{"dataset": "rosettes with rotational symmetry", "color_jitter": 0.2, "parallel_block": false, "num_labels": 18, "beta1": 0.9, "max_steps": 12500, "batch_size": 256, "final_lr_fraction": 0.01}
Rows from block 3 of a small multi-label image tagger, named by matrix and row number. Rows with one number belong to one neuron. Each number is 200 + 30 x the weight over its row's rms, rounded and kept within 0 to 999. All counts start at 0.
Before each neuron's rows are labels from the 100 images, of 14848, where the neuron reaches its highest value: "peak at" is the part of the image that holds the peak. Only what is clearly more common there than usual is listed. The data: rosettes with rotational symmetry. In brackets: how many of the 100.
# fc1: MLP up (model.blocks.3.mlp.fc1.weight, 320x160), inputs 0-159
# fc2: MLP down (model.blocks.3.mlp.fc2.weight, 160x320, transposed), outputs 0-159

peak at: bottom centre (71)
fc1.208,186,193,175,163,217,193,212,205,223,160,178,200,194,165,224,212,221,219,165,200,163,157,201,210,233,238,162,215,211,242,214,207,181,203,180,171,198,197,161,201,218,202,226,283,218,189,219,207,172,199,194,149,215,158,171,194,192,197,224,265,183,167,180,157,214,194,201,224,120,242,183,192,180,171,197,184,146,201,165,171,230,165,245,227,240,160,203,192,199,180,201,199,182,156,182,234,181,196,196,227,196,201,247,189,226,216,207,213,192,250,192,255,166,201,176,237,225,213,301,181,192,244,161,161,207,140,189,179,180,169,202,234,252,213,118,253,196,174,214,267,229,184,168,216,164,204,180,178,230,236,221,200,182,159,164,230,150,190,160,201
fc2.208,199,201,222,161,249,225,200,152,178,198,184,176,174,224,177,186,263,179,203,211,128,199,175,217,186,225,219,167,196,128,183,194,193,175,229,195,227,178,166,271,173,210,185,170,162,184,184,151,180,189,154,185,150,204,226,250,168,175,158,193,199,222,146,188,183,219,220,160,225,129,242,195,238,207,174,148,232,139,234,173,201,178,145,223,190,240,233,140,234,186,156,232,183,188,193,203,176,229,198,217,206,205,206,253,235,237,205,196,171,170,178,168,223,177,201,210,197,213,173,180,212,202,173,217,197,209,228,232,188,192,180,218,223,224,212,205,185,210,208,125,180,211,216,186,226,157,189,210,271,201,199,234,168,168,175,240,144,227,135,230

peak at: bottom centre (42)
fc1.8,177,223,197,188,195,152,197,163,179,143,167,182,153,212,194,224,193,185,225,170,205,162,175,200,208,252,184,209,222,208,175,202,212,226,245,186,156,196,259,175,233,205,230,254,218,184,209,178,236,240,184,194,216,160,196,182,183,200,221,191,213,157,207,178,176,230,196,195,187,172,190,212,178,197,228,194,110,167,248,195,259,236,227,218,251,181,215,144,207,262,209,139,187,109,155,178,191,217,171,191,203,205,207,189,156,202,224,208,213,222,165,177,142,200,236,261,231,199,209,208,202,181,154,180,222,182,145,204,213,259,237,227,218,243,170,190,219,229,203,210,171,167,187,197,180,208,128,199,197,261,206,185,195,205,203,220,222,165,184,126
fc2.8,182,231,255,202,183,219,156,194,218,209,219,186,249,261,205,135,183,173,186,233,254,212,262,198,175,232,209,172,189,201,192,233,224,189,216,210,210,209,211,245,186,233,198,205,251,245,222,243,196,192,187,181,208,154,190,213,123,232,212,206,257,187,212,153,199,253,124,157,238,232,162,200,169,177,197,169,196,147,193,235,225,261,177,214,156,163,192,192,233,198,152,203,221,216,198,146,233,180,170,213,172,228,194,186,213,221,211,221,192,202,209,155,222,144,198,182,193,160,162,201,168,211,183,198,196,236,194,236,185,174,207,215,155,193,185,215,252,213,158,177,171,182,224,208,194,178,190,242,199,169,161,237,144,162,147,168,228,222,253,219

peak at: bottom right (100)
fc1.64,175,200,213,206,217,255,215,220,185,199,154,205,168,176,231,174,187,229,230,162,185,176,186,185,202,132,214,262,219,168,189,270,161,157,192,202,184,186,200,182,211,199,225,236,225,187,174,213,260,134,148,245,211,215,185,192,240,234,202,238,140,234,238,206,186,232,163,235,200,173,234,154,154,209,198,219,204,255,246,218,194,145,213,209,274,144,201,190,189,176,199,212,151,183,162,246,183,252,210,140,199,232,233,204,144,237,178,193,235,196,239,215,172,225,203,227,230,232,183,169,215,166,225,186,224,190,189,191,231,181,196,163,193,192,142,197,188,177,217,208,163,157,180,197,161,186,213,221,235,179,208,244,181,239,218,186,173,233,197,171
fc2.64,198,224,177,198,215,185,236,177,172,179,195,249,230,217,172,188,181,208,184,221,181,224,196,178,188,198,223,191,226,146,196,197,203,200,185,246,236,213,218,222,190,229,219,139,199,156,205,224,204,201,169,220,196,202,216,188,189,135,169,181,200,211,170,207,160,176,171,179,207,214,148,171,160,153,165,214,245,217,208,230,182,177,237,236,178,225,228,204,214,211,191,203,238,257,228,206,225,205,216,169,165,225,155,178,216,215,210,139,191,151,147,164,183,170,199,171,147,220,197,218,209,218,167,259,190,199,240,234,176,191,188,224,130,198,186,187,219,166,197,207,203,198,235,249,220,212,179,171,200,188,213,112,200,216,227,178,200,182,45,246

peak at: top right (99)
fc1.175,170,257,170,212,210,176,235,176,250,182,195,173,176,171,205,218,96,200,245,230,157,217,196,154,214,199,228,218,152,141,215,198,173,250,209,250,175,208,152,229,175,165,259,194,175,211,130,216,207,221,291,223,206,214,213,215,187,178,240,148,176,222,169,235,175,172,181,207,235,212,211,180,194,183,215,176,175,178,225,163,209,194,222,212,246,231,195,165,131,197,193,193,169,160,204,198,198,176,164,195,217,169,195,221,217,185,209,175,212,182,203,181,231,188,200,171,217,164,156,248,233,195,179,234,224,145,214,243,200,222,167,174,205,162,204,177,234,207,177,203,203,209,253,185,129,165,184,201,199,157,159,171,246,193,190,203,212,218,163,212
fc2.175,124,214,225,185,213,203,186,159,298,136,182,157,186,242,248,219,224,214,191,177,175,224,192,203,220,255,257,206,153,205,196,236,190,172,239,192,142,200,207,232,198,206,239,199,197,184,176,177,249,160,177,183,197,217,200,267,195,235,200,228,209,180,200,215,198,198,216,195,187,207,234,217,212,213,238,167,189,217,208,175,249,188,161,221,260,196,198,244,133,162,192,189,200,196,177,159,142,213,203,182,256,221,230,226,210,218,242,232,132,208,217,190,193,229,203,215,208,181,239,166,194,184,190,182,224,181,200,217,225,213,138,174,242,203,188,193,218,151,197,221,144,231,189,150,163,243,206,154,215,224,216,261,179,182,224,229,227,193,169,212

peak at: top left (100)
fc1.295,203,197,201,223,209,208,238,212,189,246,187,217,269,184,212,154,223,221,210,180,207,216,155,177,179,172,189,226,180,213,229,207,182,172,189,224,229,180,188,181,240,224,212,198,176,227,190,170,210,140,120,183,171,165,195,184,223,186,198,236,174,170,243,199,194,218,217,219,174,151,171,171,123,193,230,246,206,241,235,222,217,158,238,176,182,141,248,234,243,161,175,190,228,214,145,234,201,229,203,192,238,254,175,210,193,245,257,200,203,168,185,199,179,192,216,245,242,194,222,184,198,157,188,215,238,203,208,225,178,186,208,226,181,144,126,213,161,187,244,186,218,226,169,209,207,251,195,164,208,222,202,250,118,209,212,150,160,211,208,241
fc2.295,151,219,209,172,222,160,244,187,187,154,208,195,140,213,205,191,212,160,203,210,186,218,212,219,202,246,174,186,192,172,194,137,200,180,184,230,183,225,142,175,219,213,207,206,202,198,196,182,186,193,185,234,226,271,204,204,251,170,211,120,188,244,173,160,175,210,241,199,209,178,156,163,192,190,212,217,217,216,205,235,240,123,208,197,192,215,239,207,193,190,179,157,209,211,212,203,205,175,238,156,182,250,179,196,213,223,240,211,194,159,136,161,295,181,231,245,197,160,208,235,211,205,156,254,200,216,179,194,242,190,214,228,155,176,178,215,177,206,209,198,214,208,166,237,200,207,197,179,194,183,201,165,201,135,196,152,172,223,94,187

peak at: bottom right (35)
fc1.98,226,196,227,177,210,165,166,132,152,205,205,259,200,218,219,162,168,226,233,203,183,173,192,232,192,173,234,147,174,147,149,232,168,218,177,224,181,207,203,210,212,202,259,180,132,216,208,188,174,188,195,207,167,183,135,218,176,218,140,199,212,181,225,219,144,170,220,203,220,193,171,250,212,205,199,197,257,171,166,192,208,197,202,178,215,215,163,202,173,168,204,183,216,229,202,143,197,186,149,206,193,215,145,277,211,170,191,198,177,180,195,162,223,218,133,205,185,239,183,234,215,214,212,183,239,186,197,216,175,156,240,272,156,177,245,179,262,247,185,229,231,191,207,145,189,206,195,172,147,154,205,227,180,173,183,198,216,186,155,198
fc2.98,171,280,196,211,209,162,187,204,215,231,207,244,215,180,186,206,207,156,202,224,226,150,166,174,213,186,214,187,184,160,243,161,204,209,213,227,197,180,193,179,206,215,193,215,253,183,176,177,194,226,214,216,190,185,219,140,215,185,225,189,193,189,233,219,212,164,204,214,177,237,243,160,205,202,191,153,160,167,218,212,196,214,162,192,157,203,174,183,204,213,140,170,192,176,179,215,194,129,178,199,155,202,222,201,229,216,175,168,173,226,190,184,231,181,307,189,153,166,211,269,207,194,153,214,184,197,240,201,182,195,208,213,163,198,175,192,185,205,238,199,207,194,141,177,157,116,169,190,245,174,153,136,278,231,188,207,153,173,150,242

peak at: top left (75); top centre (25)
fc1.279,171,208,187,210,231,242,127,202,260,214,213,193,173,177,257,227,204,221,181,154,204,153,199,188,207,184,234,210,182,200,198,203,198,199,209,229,147,208,243,178,202,227,191,246,210,206,192,193,220,157,226,223,208,206,179,221,209,206,190,211,153,177,179,204,197,234,183,244,146,184,261,194,197,225,205,228,208,241,252,160,237,235,177,198,249,167,196,208,240,137,231,165,205,176,170,216,162,245,220,189,211,216,213,201,178,229,230,250,208,245,285,195,166,194,203,225,266,240,181,151,187,145,203,191,189,168,192,197,227,237,158,152,224,243,189,169,198,178,236,244,137,195,187,179,171,192,198,221,218,169,195,249,178,264,196,212,258,217,170,162
fc2.279,203,200,129,211,236,169,192,244,233,158,266,174,188,216,174,245,166,193,212,231,213,240,170,175,198,192,214,222,181,206,220,202,221,199,217,209,223,147,195,195,219,210,183,184,244,193,178,293,199,239,176,216,173,229,216,220,190,176,241,181,180,274,239,234,213,149,203,231,181,183,202,148,188,190,189,176,149,196,236,189,206,231,239,228,247,261,233,230,185,176,231,165,166,204,243,214,231,212,203,192,141,219,192,228,217,220,229,191,256,153,214,228,220,158,235,237,220,225,156,170,265,154,223,233,180,211,187,232,154,206,181,168,165,148,210,221,223,187,170,216,189,195,234,226,176,227,219,232,156,173,209,175,188,194,168,182,200,211,166,156

peak at: bottom left (100)
fc1.103,238,195,181,197,177,162,176,204,189,183,175,159,191,210,166,149,241,209,174,214,217,183,197,202,180,203,235,250,180,200,184,199,211,173,233,170,182,222,183,222,243,216,216,176,231,198,195,156,168,218,156,166,227,177,138,222,181,266,239,272,221,204,236,158,200,189,178,211,202,217,143,179,213,230,208,217,233,210,190,186,199,225,199,127,177,181,208,219,238,244,177,178,228,109,177,215,172,182,172,210,151,196,177,163,207,246,219,223,210,210,161,199,199,172,235,213,241,203,259,190,148,193,252,229,200,161,169,172,201,235,195,261,170,195,181,204,184,237,236,183,209,208,181,205,137,214,219,136,215,288,184,154,221,185,190,199,158,185,221,174
fc2.103,220,198,204,210,210,318,243,202,199,221,201,126,181,172,197,185,204,151,213,203,228,172,211,210,234,227,241,201,157,218,229,264,250,208,231,230,174,258,218,207,153,187,190,163,190,214,148,208,192,160,202,182,221,239,260,199,231,210,193,202,196,154,224,205,189,227,164,139,190,208,180,166,208,221,245,201,209,200,180,223,146,200,249,207,185,198,231,197,166,170,189,211,201,176,230,243,145,201,180,243,184,236,232,243,217,224,216,199,204,191,205,197,199,167,147,208,210,203,200,193,213,163,243,205,218,147,163,182,237,166,166,204,211,182,194,197,187,127,160,201,148,216,186,193,154,175,204,197,198,122,256,188,203,173,199,175,207,231,235,230

peak at: bottom centre (28)
fc1.276,224,209,187,184,174,256,191,176,216,171,180,205,117,180,215,220,181,185,178,209,197,177,208,201,232,184,204,189,218,223,199,211,179,223,205,190,210,260,256,185,209,217,207,239,202,166,258,156,156,207,213,201,236,214,202,193,238,185,237,199,194,158,212,197,166,268,234,212,170,235,155,217,230,189,208,187,200,194,189,160,195,181,253,193,244,190,236,174,220,180,206,257,222,180,185,163,164,223,176,200,142,175,190,176,198,148,197,217,226,199,201,195,200,170,168,244,200,243,262,185,163,187,250,176,261,136,130,171,173,205,202,177,261,233,195,193,201,152,174,278,190,173,223,156,180,230,210,163,211,185,237,191,208,200,171,237,149,198,134,221
fc2.276,178,172,175,224,222,209,181,194,184,200,177,201,188,235,204,236,232,193,186,179,145,220,170,202,185,279,201,201,198,139,168,174,153,161,219,200,210,213,179,255,174,238,186,196,217,227,167,235,227,229,133,177,179,186,252,254,183,168,179,173,228,222,213,198,187,162,287,194,195,167,179,193,206,193,184,146,188,173,222,224,221,191,187,260,241,210,230,173,165,208,188,201,185,219,163,215,211,191,260,208,185,199,231,215,245,193,184,235,195,174,213,169,210,195,204,239,212,221,194,201,225,215,214,259,180,226,267,235,205,188,192,187,210,176,223,246,191,201,197,140,193,154,220,222,200,175,171,168,244,188,182,248,125,192,197,209,131,178,133,263

peak at: bottom centre (44)
fc1.121,199,179,204,189,155,220,158,163,202,223,166,238,164,203,223,250,151,183,232,174,224,246,181,203,228,133,194,146,182,259,202,253,202,211,218,171,207,201,181,201,175,222,214,260,178,208,206,202,204,202,114,205,247,224,138,168,190,205,243,177,192,161,249,234,170,200,201,246,203,219,223,195,174,188,171,211,236,206,147,189,201,267,213,186,213,194,235,190,153,156,174,179,216,192,209,162,158,249,232,182,196,254,200,198,176,231,207,227,208,281,224,189,194,262,172,244,192,134,209,175,187,202,215,190,202,193,183,193,217,198,221,210,191,203,202,168,239,134,237,176,206,184,169,211,169,230,199,233,204,176,184,243,220,238,186,197,243,231,185,151
fc2.121,219,207,200,207,209,165,239,139,232,173,174,203,213,222,166,218,208,210,214,194,197,196,102,191,239,209,168,243,195,227,213,247,208,262,207,188,198,198,242,202,164,214,208,154,221,197,233,203,206,219,217,180,179,163,184,206,192,159,193,198,164,204,148,197,197,212,204,239,225,166,190,210,184,169,216,202,220,200,229,185,200,213,216,230,230,255,202,197,228,246,142,182,202,234,206,224,259,213,182,194,196,224,171,199,213,231,191,177,223,188,160,187,177,146,166,243,169,252,213,200,249,206,187,262,197,191,178,262,143,166,228,231,190,195,211,207,237,216,219,229,185,190,226,202,213,266,209,178,210,169,233,125,196,267,197,235,239,193,88,224

peak at: bottom left (77)
fc1.63,204,162,221,232,149,182,181,180,171,203,217,254,241,204,182,225,173,206,226,185,209,244,207,226,198,189,218,213,219,205,170,237,181,266,171,171,201,158,188,213,207,129,221,222,215,254,207,222,130,198,135,209,140,218,162,182,214,247,215,230,190,217,190,217,204,221,225,218,208,178,169,170,208,173,180,241,277,162,209,140,202,213,241,140,161,197,216,225,176,212,219,224,146,214,232,179,187,228,179,219,178,216,251,207,234,171,183,203,199,218,216,164,246,226,147,185,200,191,208,201,213,149,263,177,239,202,176,157,207,192,219,191,226,235,244,186,246,209,199,198,166,147,225,244,235,190,234,178,191,139,220,214,186,194,202,222,191,192,133,238
fc2.63,175,250,203,157,179,177,192,189,221,181,245,181,253,204,214,185,201,175,177,255,211,215,168,206,184,217,175,236,184,169,175,249,198,203,203,165,257,213,197,195,220,218,199,203,224,192,207,215,215,162,231,202,180,160,163,210,162,218,191,174,241,229,193,165,251,167,176,247,242,214,143,173,198,139,146,152,177,149,208,178,211,250,169,237,216,182,215,247,207,206,186,173,244,197,244,183,185,166,141,235,196,177,184,172,233,184,179,183,225,149,129,175,170,169,207,220,179,205,207,228,204,243,184,258,256,232,235,260,148,227,212,194,193,222,229,231,219,209,222,239,211,200,199,200,201,224,165,169,176,213,216,230,228,206,156,218,172,166,117,185

peak at: bottom right (45)
fc1.53,173,155,218,196,190,165,176,159,216,201,201,204,202,176,212,182,216,234,211,204,151,208,218,228,159,173,253,242,175,151,219,177,160,218,174,186,189,185,264,224,244,184,295,224,194,177,206,143,207,209,205,217,197,229,142,200,181,201,229,195,206,231,131,227,192,228,209,250,173,142,188,184,189,229,247,250,158,186,203,120,233,182,248,197,225,220,159,177,230,229,222,173,177,214,189,189,218,189,146,158,201,134,179,216,228,183,193,181,207,231,212,229,193,178,193,224,210,189,184,190,178,221,217,214,225,162,186,161,219,189,237,227,169,186,123,226,192,185,186,185,158,214,261,168,209,158,231,178,145,232,183,159,195,198,231,200,230,207,156,189
fc2.53,171,260,207,182,190,180,206,175,197,232,212,208,241,173,188,177,206,159,175,206,211,211,162,178,249,239,193,225,219,210,215,183,223,202,172,184,213,217,210,185,180,227,212,174,253,202,197,216,260,164,206,230,195,184,193,195,206,195,244,182,217,211,189,186,249,194,141,207,225,203,162,123,169,177,155,198,199,190,210,170,193,221,182,231,205,217,203,207,223,201,138,204,207,237,248,205,187,157,185,180,236,180,190,168,211,217,97,148,242,136,135,205,214,162,199,225,158,183,189,215,173,217,171,245,217,165,202,232,201,167,205,201,207,208,178,231,244,204,217,198,202,236,171,184,192,219,148,219,222,190,235,151,263,246,162,198,141,208,92,199

peak at: top left (83)
fc1.195,206,188,151,204,204,210,202,225,235,149,197,202,163,179,193,215,209,187,176,201,193,206,227,177,230,197,191,210,234,218,216,178,171,199,167,188,171,242,241,158,227,213,190,200,169,196,197,171,175,208,253,179,218,225,189,200,214,211,222,193,195,181,233,179,190,150,219,237,134,272,141,172,225,211,214,219,204,216,157,144,237,171,276,182,232,157,205,180,184,186,180,207,227,218,239,161,171,213,224,183,144,175,174,194,207,154,231,197,195,204,191,207,189,184,213,242,196,256,264,191,183,207,223,222,196,131,165,163,155,222,241,188,230,215,172,214,209,166,211,302,203,195,233,175,166,209,197,121,242,236,233,186,214,167,188,229,148,178,136,192
fc2.195,187,167,206,202,225,186,185,184,169,210,163,171,163,241,213,248,201,206,216,152,140,191,173,202,164,239,190,197,183,107,184,181,165,165,222,182,192,203,172,243,173,215,179,196,164,211,185,151,206,264,133,148,184,224,245,225,200,191,163,169,226,188,193,194,163,170,311,196,177,163,207,229,241,208,198,191,235,195,210,186,173,178,167,211,178,172,191,158,160,192,185,197,170,200,148,221,171,212,244,224,192,179,228,214,198,206,190,246,193,204,222,203,193,217,231,218,222,191,200,195,233,198,235,218,185,215,250,177,254,186,185,194,257,203,230,246,142,201,222,138,216,148,210,208,252,178,194,196,221,215,172,234,148,166,204,203,153,180,191,248

peak at: bottom right (55)
fc1.184,204,212,257,178,139,226,196,140,212,256,195,174,237,163,210,198,188,177,190,215,198,259,181,155,219,229,139,191,212,226,240,196,221,222,177,177,224,195,222,170,183,187,178,180,180,204,259,224,159,192,190,151,207,231,179,208,199,227,207,160,183,174,196,167,259,203,196,241,195,203,222,234,260,169,206,189,176,214,148,175,190,194,167,167,218,174,158,211,223,205,144,193,218,164,142,197,158,226,199,230,225,176,190,179,209,228,166,211,198,212,222,235,225,225,182,148,186,131,197,199,134,197,225,211,210,159,161,175,219,213,188,225,225,193,181,212,211,220,237,153,177,172,163,162,203,244,137,170,190,168,141,227,282,212,192,205,214,174,175,151
fc2.184,213,229,224,185,199,200,208,175,163,195,223,240,264,184,168,194,187,198,186,222,174,208,149,218,228,151,211,205,218,155,227,190,189,259,135,212,172,223,213,177,198,255,212,156,179,165,230,203,234,114,211,224,190,180,184,175,218,181,238,199,153,214,221,185,190,217,191,230,245,214,176,197,192,227,236,243,216,201,161,130,226,212,223,238,193,217,205,206,217,158,213,187,239,257,244,223,258,174,176,204,207,224,173,151,188,208,223,181,210,235,180,215,153,193,169,183,162,197,221,195,192,195,202,220,186,165,190,234,181,257,199,193,152,223,203,212,188,199,185,264,170,233,206,184,189,207,182,258,183,199,232,169,256,277,190,217,201,206,98,226

peak at: top left (78)
fc1.51,236,199,211,173,189,247,201,171,176,185,203,213,250,253,178,195,215,206,180,192,176,184,226,222,169,227,232,202,199,169,150,200,141,217,162,180,202,242,193,214,226,197,194,163,178,221,211,185,204,176,206,203,200,199,178,230,208,210,182,240,262,178,166,193,178,262,213,212,212,200,130,252,156,191,230,223,237,201,145,172,224,143,211,227,155,272,173,206,169,197,233,177,278,216,189,184,173,170,160,148,203,232,176,190,209,237,228,195,214,163,160,198,183,220,170,198,182,227,247,230,186,236,188,229,190,196,130,233,213,196,190,190,142,204,190,219,226,246,224,257,202,216,241,245,268,186,212,194,218,215,249,189,146,251,229,194,222,168,169,219
fc2.51,217,219,195,188,165,232,198,169,168,186,175,186,142,150,200,243,192,187,171,205,206,208,159,235,270,201,126,218,225,267,176,247,231,220,197,221,231,199,195,143,218,203,194,203,197,170,238,185,180,196,221,225,247,174,217,184,237,218,194,249,151,159,232,153,210,228,255,251,201,218,206,236,208,250,168,214,156,192,191,167,180,215,195,179,207,186,234,226,201,200,218,229,194,149,214,238,221,214,201,170,241,172,237,196,152,193,185,196,173,198,207,228,168,217,182,196,222,176,207,168,178,184,186,161,250,175,172,180,202,197,241,194,261,287,221,201,167,209,177,230,228,201,155,194,206,253,208,204,224,260,218,202,219,224,213,214,152,174,122,162

peak at: bottom right (96)
fc1.168,162,201,221,177,235,190,139,231,221,188,188,239,241,223,215,224,201,262,168,162,184,201,157,218,205,230,176,202,200,173,165,238,191,252,190,235,211,148,231,192,259,236,211,241,165,210,209,192,259,149,214,200,154,147,161,205,171,237,214,207,178,218,228,182,214,203,213,208,164,173,237,181,224,218,208,201,156,183,214,138,261,234,145,205,236,160,223,171,235,175,210,166,198,153,176,204,233,242,198,202,239,243,174,228,190,241,208,272,198,243,248,190,186,204,156,210,259,230,198,180,204,176,230,193,228,212,206,204,254,205,210,201,230,189,196,193,220,194,203,174,173,168,193,235,198,230,185,200,253,209,168,254,165,237,171,179,189,210,177,267
fc2.168,159,207,161,189,191,232,220,224,212,184,210,196,123,192,185,195,199,180,199,182,242,184,245,213,218,195,172,181,234,194,219,174,229,159,241,214,161,174,185,209,208,243,169,228,177,211,198,165,189,208,241,185,195,203,205,205,155,216,146,206,224,227,219,163,186,154,203,215,171,246,233,133,183,180,180,105,145,224,201,232,204,226,179,249,213,148,206,210,186,170,202,217,173,239,193,150,180,182,192,182,179,246,252,213,228,133,210,205,172,224,204,160,196,241,226,176,232,197,206,221,200,219,145,181,187,215,190,228,130,149,194,130,218,278,218,232,172,153,212,209,215,194,200,187,195,168,204,184,218,177,205,242,188,142,163,194,207,235,256,180

peak at: bottom centre (44)
fc1.68,231,204,256,213,195,201,190,138,177,199,191,213,205,223,192,191,153,224,232,202,184,241,207,209,227,155,210,194,204,179,183,262,230,235,195,198,219,203,225,226,199,179,228,167,160,220,202,165,180,168,213,185,163,146,181,249,180,245,199,172,216,173,178,184,127,298,232,188,235,98,207,252,210,202,199,207,189,173,234,202,228,178,224,172,203,210,192,179,200,217,197,194,208,166,164,175,199,211,166,226,218,199,171,209,227,235,171,156,212,186,250,194,235,183,168,206,190,187,143,220,201,224,220,217,270,237,167,198,230,216,238,242,280,195,216,184,251,239,192,147,209,173,205,181,197,205,158,192,119,212,200,210,180,179,226,233,215,211,163,203
fc2.68,176,212,177,215,203,144,209,203,223,224,247,217,192,162,191,193,159,185,186,255,198,179,159,145,235,133,226,219,203,200,249,174,176,185,173,209,204,207,116,244,182,223,181,166,223,200,160,156,214,174,237,177,229,201,221,165,182,203,222,163,166,200,210,224,217,160,158,201,207,211,199,125,197,153,197,222,197,225,224,179,168,221,188,237,188,203,236,188,203,182,170,213,194,219,231,235,166,167,197,239,140,170,238,162,201,202,144,160,232,211,158,186,200,175,245,174,135,201,189,196,184,239,181,240,185,192,239,231,160,199,163,197,192,250,194,200,208,199,219,156,235,200,207,153,128,197,171,191,211,213,159,134,258,208,170,200,173,192,145,212

peak at: top left (100)
fc1.74,180,200,146,199,171,197,167,213,251,186,225,209,221,202,267,214,254,214,238,120,211,154,245,203,180,206,194,184,188,183,213,207,201,200,170,215,141,214,238,210,226,207,214,261,202,196,180,165,206,155,204,194,208,220,199,177,218,229,188,238,175,222,155,177,208,251,199,239,166,156,243,179,141,244,203,199,160,230,248,154,242,220,205,188,221,207,186,191,198,192,208,188,190,203,171,190,137,208,235,152,169,209,176,240,199,209,224,221,184,233,299,182,162,247,189,205,273,180,155,164,190,139,184,145,163,201,187,194,208,208,171,197,184,209,229,152,193,214,228,209,149,212,188,182,165,168,185,171,171,195,179,201,160,244,184,229,195,178,159,194
fc2.74,193,182,168,215,226,173,215,184,266,176,236,140,171,204,174,258,166,198,237,207,196,224,185,161,235,176,209,198,156,244,222,179,185,217,215,254,175,165,209,161,216,202,213,163,243,168,195,286,192,206,246,186,149,216,212,204,219,229,220,174,170,242,245,233,231,151,190,233,170,140,182,178,176,217,201,184,143,192,226,145,234,223,242,210,245,280,214,221,217,215,199,166,183,212,230,171,203,157,151,204,166,222,194,226,224,190,213,173,181,179,213,229,223,174,199,247,255,204,190,182,232,176,196,191,159,210,154,224,165,253,196,152,209,191,172,184,220,221,197,238,161,229,236,176,154,236,238,219,193,198,192,200,242,211,206,210,193,185,156,179

peak at: top left (96)
fc1.135,228,240,220,168,205,201,203,221,216,203,227,176,203,250,170,134,203,211,183,180,141,161,198,214,173,242,200,248,201,191,194,260,187,184,222,131,207,230,184,247,152,172,199,251,214,203,185,171,152,203,208,154,211,124,186,237,185,249,225,207,209,174,192,188,199,212,130,141,251,193,172,227,194,238,167,190,215,160,237,178,211,174,222,245,214,215,253,215,195,187,183,202,213,186,235,227,247,160,161,223,236,172,228,161,207,160,162,220,238,196,163,206,212,178,217,164,220,206,235,219,151,209,180,229,258,185,172,173,186,186,148,205,207,223,172,189,213,156,211,204,210,197,199,204,189,213,234,230,195,261,229,169,203,238,180,194,224,237,131,154
fc2.135,238,193,228,207,235,208,212,181,180,195,175,207,217,217,195,225,195,217,204,210,201,222,218,187,192,224,180,225,211,176,235,156,168,142,204,209,168,250,187,186,150,261,201,232,242,165,212,227,197,246,189,176,169,206,200,216,170,157,248,160,210,185,230,191,201,213,185,168,199,167,210,226,223,222,183,195,187,196,192,139,232,160,236,188,223,214,257,203,189,222,184,195,225,198,196,147,247,194,286,174,268,187,239,174,203,146,227,202,190,250,217,226,240,241,196,190,229,207,243,205,231,138,233,231,251,210,201,119,237,188,175,233,185,172,152,243,156,167,197,134,212,184,241,181,151,180,236,199,206,153,188,195,229,216,194,171,245,193,155,169

peak at: top right (56); bottom left (43)
fc1.38,194,154,239,218,192,131,225,168,182,177,193,224,171,196,185,242,206,188,276,257,174,212,179,208,203,184,225,215,189,161,204,235,179,213,210,214,172,160,211,167,221,197,270,184,190,144,214,211,199,180,181,211,177,188,125,228,154,266,203,236,227,184,198,265,155,243,222,219,206,176,151,241,202,219,198,162,159,196,204,145,190,173,224,178,196,191,201,177,230,204,194,180,180,185,169,160,188,143,164,170,233,150,238,255,183,193,176,221,230,240,245,227,212,204,208,206,228,202,212,177,214,192,237,194,238,196,133,182,228,191,198,203,191,206,223,170,192,243,198,171,207,217,227,237,284,164,225,178,219,235,189,190,127,210,225,214,203,219,174,164
fc2.38,198,236,219,175,185,205,255,186,167,165,262,204,254,167,159,211,192,193,172,222,220,240,136,178,226,160,173,229,212,208,210,222,197,186,197,172,248,173,184,198,203,231,171,197,195,202,198,212,216,135,229,215,231,191,170,196,166,234,186,196,216,193,207,174,226,154,181,246,173,230,165,193,156,175,173,211,185,189,246,118,159,201,175,231,188,224,180,243,223,243,214,180,217,213,239,230,195,171,161,187,208,173,230,186,186,211,122,178,264,153,140,204,164,233,249,206,149,175,180,232,231,231,207,241,249,241,212,212,168,223,216,167,217,239,183,211,238,206,202,206,165,212,218,198,183,224,154,206,204,225,188,201,230,222,156,189,203,164,112,191